Rows from block 13 of the audio encoder of a small contrastive audio-text model, named by matrix and row number. Rows with one number belong to one neuron. Each number is 500 + 40 x the weight over its row's rms, rounded and kept within 0 to 999. All counts start at 0. Numbers have three digits each.
After each neuron's rows are labels from the 100 clips, of 14976, where the neuron reaches its highest value: "lies over" is the class under the peak. Only what is clearly more common there than usual is listed. The data: synthesised sound scenes: up to three everyday sounds over a background. In brackets: how many of the 100.
# fc1: MLP up (encoder.blocks.13.mlp.fc1.weight, 576x192), inputs 0-191
# fc2: MLP down (encoder.blocks.13.mlp.fc2.weight, 192x576, transposed), outputs 0-191

fc1.275:508542504511501501432530527491499523450425480523479455498530483567489474509493491474550491460493532444544445509490553452599578497548510509498512501482547520589492514511462523505515476440456512484464503482460471480514570505563542451445414456529434501549522521508472500507597485567468459543424494474453488472446580459491566427404486473502492527456505542497487529538532572540550507505443474493579450528507460470530550480510504454473450406480552521505540494472551588535450527522503537433533424559537587475491481593506453468530478478514505433519542485478500496471525481511512531507
fc2.275:458491454532546499506441494484460477474530428407461537471510494517518497486541485479448483495496492445492579471510439544514453535428467466526494486498487551440427495460513525509539557523477606547484445555557489550569437516494518487566517500560507486520525518462450483417514516461552527540474443473517524514553503510542473618503513437596550468510507516480511467501485455472493506543471509528478462483510551562486451546532430462492455431523435512517575515492467484520544503457512582559509471420488567519497501392555467502477520478469534531543475494575519445487447484528507546540
lies over: howling (98)

fc1.105:503554536545496506508518485563475550479558445535511585461512516507472500446509457466512457530454497459507493436557477520475491495528530526573429483529530541508454481505482513518484500554541420485492531516515551457525486510497486490518494508537501467459424515483483534482507426572514543518538554421430479460441558608532592542581482535505481469484504552464493504442492444548549474478460427480485539468514490434457490483426459471586487442505539477495465523469497478549478515514484467603528471411487515488391538483472506574476551510512547544499434555499598448491488508477514491531
fc2.105:545529484415508531463507456516536489511493518479460433539545449515546481524458460488486523517567479525475494485492525432460502500485505502391539529453515464548457535440481482422426516417523567415470465541503444494508602485522487492467494526457543480553591479500512465517581530449461447517510494500543480533545581432500514423471551436506514538566525427496474513537511501513521528523520499524486467538516515495522545415534535530490430484494459477484466579533563518436580431540500503471508533512549557453524530489470485480537476490496464482547570451575424511521479492488525489569
lies over: meowing (42); howling (33)

fc1.376:486498515518395484528484502563513527508588510512559541496535447543485547536517427450542521551496485498559492407490535479492553506498532468524478413501494468504499434476503512563459506539468445473498433571477485463489487475500499487453466534541456487533467471507531506494457429496465507534519516479518541541528511495471651541518449457593509453510469531548535488597540474497458449438493511500517430484540485455478530520543504448522494534534533522545498600454426540632530545534506523429478458474503501481457517493516493474522506463490502546444492521488526508483398501490463569487
fc2.376:489480437443481473558547479445452458506542491531454472451517536521540551450469466491492425512565520449488540521504546518509450513550473533381519547491489481519460499497506592467489459519510516490464466491546481545546501546562484509502483525407496475542434459551458536500588609438563500509524478531492423503494464439504478413570544479509529581463537486455518482469453524522442484495527510478508509503543534494492484545487472461444513507511445488583524470511470460523498437462457458510508490441541512449532570510527495596463499509517592546520544504519526555524442415493535502543
lies over: meowing (77)

fc1.387:492508559462402534477488482497484488546497519509429494463516541501454473498485485456501493578521495558462521447495567477578529532469490486497522457510547509498487471542547542475585518555464524444534538386495511529484574491463439557459521499496492426503493472438446442457521441560511416512511535455499430495508577526527549501513516484616492465523528581540512485487504507515494492503436458492593480490505533406539502489421473506540468457494553470521473496453506531512493536522481553426597440423511510492447546517530479525527502498471485515474464488521602505571520499498495547538
fc2.387:539550484505484510483521481452523511452470475483503441549522470537544545474500480445505506519486517485533501567552462531485517499430472478452488525464519522501468543420417503529542539475487501450546518579468417525483551507558493447494515469490510482464554555495472446425527458482478418565516476517493528532479508484482497563470519475491510549481574468476544521471505521513513481472563592473523489490485472529503446458560478517476417442523509471511492550496500537481510524558548543510507471498513547491484578451574518369509479547522345490518601543517442474485503534424417532546
lies over: howling (53); meowing (44)

fc1.119:490552538525481560507526390461468511538559553483543538531561504457520496502511440427514499584493496571510470452515504485455469574469484501563456479504488459462506504464473585477434510459498432519568487513519545506439487533493536478438469552505507482489483523471502485509462426575482469496504526512545454501512579500455585495532505542607566533485464511502518508473528465531545457521558479495507506452455482402423566506491483518542520559527554495543493565475456507531538494523507516465473485410478536488448566490472491471532488453471524564496510517377468458468453459540433519482
fc2.119:480487475426523470513487514506526433459507508517473450484566537519458544548448484480524442553520518502506495500470479455576449458489522494425449491495375440488453498495511480428514529460529501495493508466540457494603533477512495505497433549504542528559543414588534442536475527496449537469480536497424496461548525444524512406466532424530508571481492549497471513463464413434535489434566481540496563550510561499491521507516564514481479491478501491445462542528510514469496529470526498453529479536536547498493555541516532502502537508487477459489523542588545544603415523510524561488
lies over: meowing (76)

fc1.44:516526513538460527495480546531510488484509473483504466489470499530475446514490504518514456500486514379541467498506508447562515504543506509484464482515505542535455504448454563511550501491441523527491503497500459408479513526550525423427420443501432496466568582524478478477513490572462498570443454497510520483428544485505587532390522409531505479473498567532530563532472594599509528512472441496626442495504470499552494502469459438509437497453525504442528521471528562464517479492512486476554464495531541492459484589572448494559507491545479450476549499505495509470509491498533541504
fc2.44:455421537546488508510588412453456487526475526417439564489499499487567430535504386451411469509512484479484517489511483482511492451467470492514557501457460517473484502531455518481529534522544518562543543514566421535517487501481561530547510521537559508493476479454515555453560511390533470529484450509527517553505500502560550592528504532526531528498541530447521482478505518463511514473476478563517508486442520492485505540542496453516497411491516478513491475512531537599475495463544549524545407461502522513518496441571463492454456483473491486574452457535454420480455503547474539580
lies over: howling (100)

fc1.304:592517502530514540507469444436446500468457505478449506486397577453564477523491492480512474497511479481556475513533468550448523527492504443539542476544550559545439510471521532516505458512491493499452529516568437489473475510574461493449508480480469481601525526491502445440540477542409469537450430522517605555470599438534490472487501463502455536515501516522498557478435555534515510472482468537557515571462505491496538534439490458522490515460476410490490527515541543432480442469476471520543515470575551481437475620456456503541492472480485532513551473510554511486545462483495506521
fc2.304:506462545500514480478466529515501494425567502455470473522510446455456467492507534538507522544499427477492457517537411466519537470482538496508489471460554476502522558520476527532453486478582548500431535500550550535556524463464478538566496511508520558511532487467495547427521522453468506571514554512551447435474494481438554569550428367546618537511447532488498450536529513512464528491514459525555504486567510509460518553493504558535538517494512455544520516523480494521578464573541531520519451429519507476481501422457484410439455462492500513471543467496485441536402466473485531511
lies over: howling (99)

fc1.395:577446471479432572470496503450482529443519548529532503472515496511512497461497532567510562597569500571548433441528552461488540582511473484523528480504482517513517487554440589457452527454536423471473449455438456429505529490522497464444465515517434505481550485442552513511468458479479490528529484494555449463473533502491549532530538490536495600482491540499504491568553469509468487519525464518567524488498482460589506591468554591494572502471538497478453517487451506484588492543462528464511499463453520476454551488499457537498464488473533467443493511438513501543474445512483586457
fc2.395:487557437469515517471454503488489461509535509513454453523523462518483513496474576469496491534477486486530624503480496520566472524492543521588497555522476539536463486534576502492513529432543472491468498599550451523517483567492563419481472443495576461508511490471444465509477542488582549474530555443432462487488502508564447468564448524494530516475549457509416508500454364435516489525494539468583504492499554435472481461492499475532477546549524470502587469488503456473498536482514502557441526509524502559488465398450567568487494458508454455528498505535492464480516493523472468496
lies over: siren (45); meowing (41)

fc1.253:570527554489452521429510573529512560548487485490505514506458472525542497514432443533522588466479537470497487525517568483530446467561507450482510490521529519495453436551504456543465517489432500491467466557523465447521557481457553447487589560561555510436528505473481503516527501460507457524543490501416474516555463469472481422519418540516537587472450467509487484523519530538466478475614559470531537514442467555524473509488492537473461457476479504561465541449483568458477542471484545456513473535492488476364523531514537501496474517504513505516539508501536534502385465534496583502
fc2.253:523520559459540533448423517483486381518529567523462541502481504539486473484503483528477486496508500541438574518495440429492594512540438562554444516520460452489470469475524577482544451472522462500471526482506505401484493499493508572507408481603517554495464516435484471484508544531471518457480519521467479532557450424516479514511465523550517594500532520457513543529495461418480603504455445464548555562511517440474493483472521503460517487522442489503545547519595502480513430556519458512493467410539489535511548497511467511509429491458563499471531467520532509488505464509473539505
lies over: snoring (94)

fc1.215:507542490519440555511504511532492494528504516488503531505562528530462572515518506467553496559550468547557506495515496430522560495570483504462458417481497505514558441469459520498456532543543472471455475478463517443391497464547471504465493507516497540514491462503489524457458485526484473568466564480523528464441488486497567479513507556586539629475476512513487427545566493458521490446436543490531464539515487451517526527478490491510451559533501499559545561513451547533466436526416517396488479414472509475425587449470497549489512515419498459442512509473581543454491514546502544507
fc2.215:480537456490466518495485492379499459454510446478546483472511488469468447464446563524493514498547472444520542536468420530479462498468453497483504508493495504511467578528561500526440487468434506521501487488500439561519491520508505495510529525466568455528507511512485455486490523553522500462579494566400496545547516439556457488518518514496509459535532439471454482459430473519539430600492529456558497505549559537475479424529446493547445475495476532538448532516576438503508478470596484523480550559531525601543422424526563572551457536533502466534548539486473499536546458489501520529
lies over: meowing (73); howling (25)

fc1.156:515548586571467557448490539453482567461514455547428500434519518493460496555530434468527493505520517563596461404503572494544507513454494462486506474503482466561499549514525507511472508469548513454525554527487536559454534496498476487516424509465515508467548524448500472414523444522489435480519476473470435472466609501502493460486529500597500533446487504521485556502511496581533489483513453487512569511517514466553511508408546484500451519487572432448481476444487527542440538511453510509550479488464496480480517497505486500549495505428446543531471537511533478568520479436464519628
fc2.156:494542493456508515473551527533497480480452509537471467532496492544514530483471469450576540460526455490499508553541408458534460492500455488401447493519477460460480477492501471455556503522507561423483520518572477526535556473520528513435449545480495532513613521472452508509558491470530504523463541438451505450554458426553499529562436426508556549540498485499545524484532424543512499445514477506511469539448494445546483438463471506483435486494483532475558500544489496530515494580486552460496429469529524470538536489403549540488489463619528491500547523559440445478466512543474567569
lies over: meowing (85)

fc1.137:481507522501465502544463537484485492519514465541524497536559491526445500554535415512580540544520468473520484483477538497543594443466498515512533444512460489496538413530497493522512556473581481488542526516542501458510473501609484533505558489507462499548518409514481402459493441501451508531485552452512473550436524567468519551579552452562423514548461468527461480547553486465498503462500464513509519519453489495452519543473486446602530463523513447503475576494472500485610464536477591467470459437499540506440575522457462473464486528519506484456478512475540462553477466558476550471
fc2.137:476538459479594460479476439523541492487561463457496447477472542493506543469444557500446493512517564539566537544422488571499451562491513544420502542475499542561451574493423523517476469480471494491494470467411519528551467516541516510486500558449575437499485494508506473480531582533462483515514502536480488484481559453484435481565481470446531529533538462468584532518414508496562437568534487505477474455539480510500500480500457495403440496483544543489453483487561489471424445522559430515445498526561552485530527432547496525468496502532568546465572471468484535513504458455483497517
lies over: meowing (68); howling (30)

fc1.520:519477487537436494479542511473518559475412543551427512490480492488529533482492483434494520472521505518502500474578549492616493537542521522500484481504557498542442534495447425499470493479542518459523469519560441496408517499543525485472453493508442430525484496496495443448511473457480432531479511482487523456428594486494596444504476546524510566491501612524464545518518467563495480498406467524490521492530517440527527533492513455509471499500567418465483481460501551537484538517468437450542442585526549468487535561536509483540500464404419468550541508457491544504487519497444548518
fc2.520:553519465498553542444448492546511485509521483455544481539494470541542526552511500485542469539540464407456457547541432432527520478404512424469515537479522530526538513483461555504486543505446540489475504507497534537536511475488439449542529471434473469490496524452430517550526505511596554529488464461497492435556563498576463493479555508551573501510451452499534482554515526475520462515486474462493411506539538516427570455444464453501472392466455564516544565582558423461512503504494544516522496474529559491547517488506471520448462489486553550474476468485480437535480488562561544493
lies over: howling (50); meowing (44)

fc1.470:514507450458565476473515480524466485494481493486462474536472494557543488571494468521455505507469479510489532620503465413469508445473524547454500554464556519505458463407501524490579419464516543410545454551483415533602538519487534445532497505471509432466558459520405461480571518466544480509465496517560522507484497443507453549507468399435518533564525503480483527385497533473507536481483498484491523469484526538556525511514471421517491453489464534606521492490558511434476491463585525538525512517524446500504460517515464521552526478491468509522552482535469515496486474467551486542
fc2.470:476485412482464544466482576472465588486595406554532534503432520468519568438532508443525532484490480542427435471550447531536492464513505480403432560447601563502506588522528562523513500492467476537473489431518523509499519583463510475470490505557494481548506505507495523552515531499449460506537484454446530475484573419482506455522467542495568531536476520505464483534519492498477506520477426542505580456522532524523473520419511414512489572505475511529453515533490528524490505521519482541560497484472470497503510487563452492467446551546442481467536479547441456522472513539519536462
lies over: siren (99)

fc1.564:494457431470477468443495561489489515436472456531564455505538554484465545496497517538481606538524516575546508479547531448570542440520533536467516538501482453505478488530496567452502456483501520443507512445419393477532501510514516526455451477518544453455495424528518466507535475456472405538506436549481413413520483436500489516471471476536518570517535550511530578547577565538527468506480441492471479513543464469632501492425519539488492537456507496524504520412486534439505553454477498495513479562538531514565507519527469489537483515460492469516554495495493476552524525492466505502
fc2.564:494557535499506527526527474455453449535523493456491580470486489519507521489479465429473450466513521441450557518453515509472502477481431582585514465581468567498476502547500430443477572486567523546552498530516531507529517460490581492506511482470477502470490484525473440502513541494525582402493458490513568516494544531553456480594522464488474496494478456457535447462489464436517485530555445497477450596443532538423424493522456480509498469530456438507477411517482529550467570556494464525464555529505534445546553466485552538460545508502532497446495577496577504468497478547526499527
lies over: meowing (64)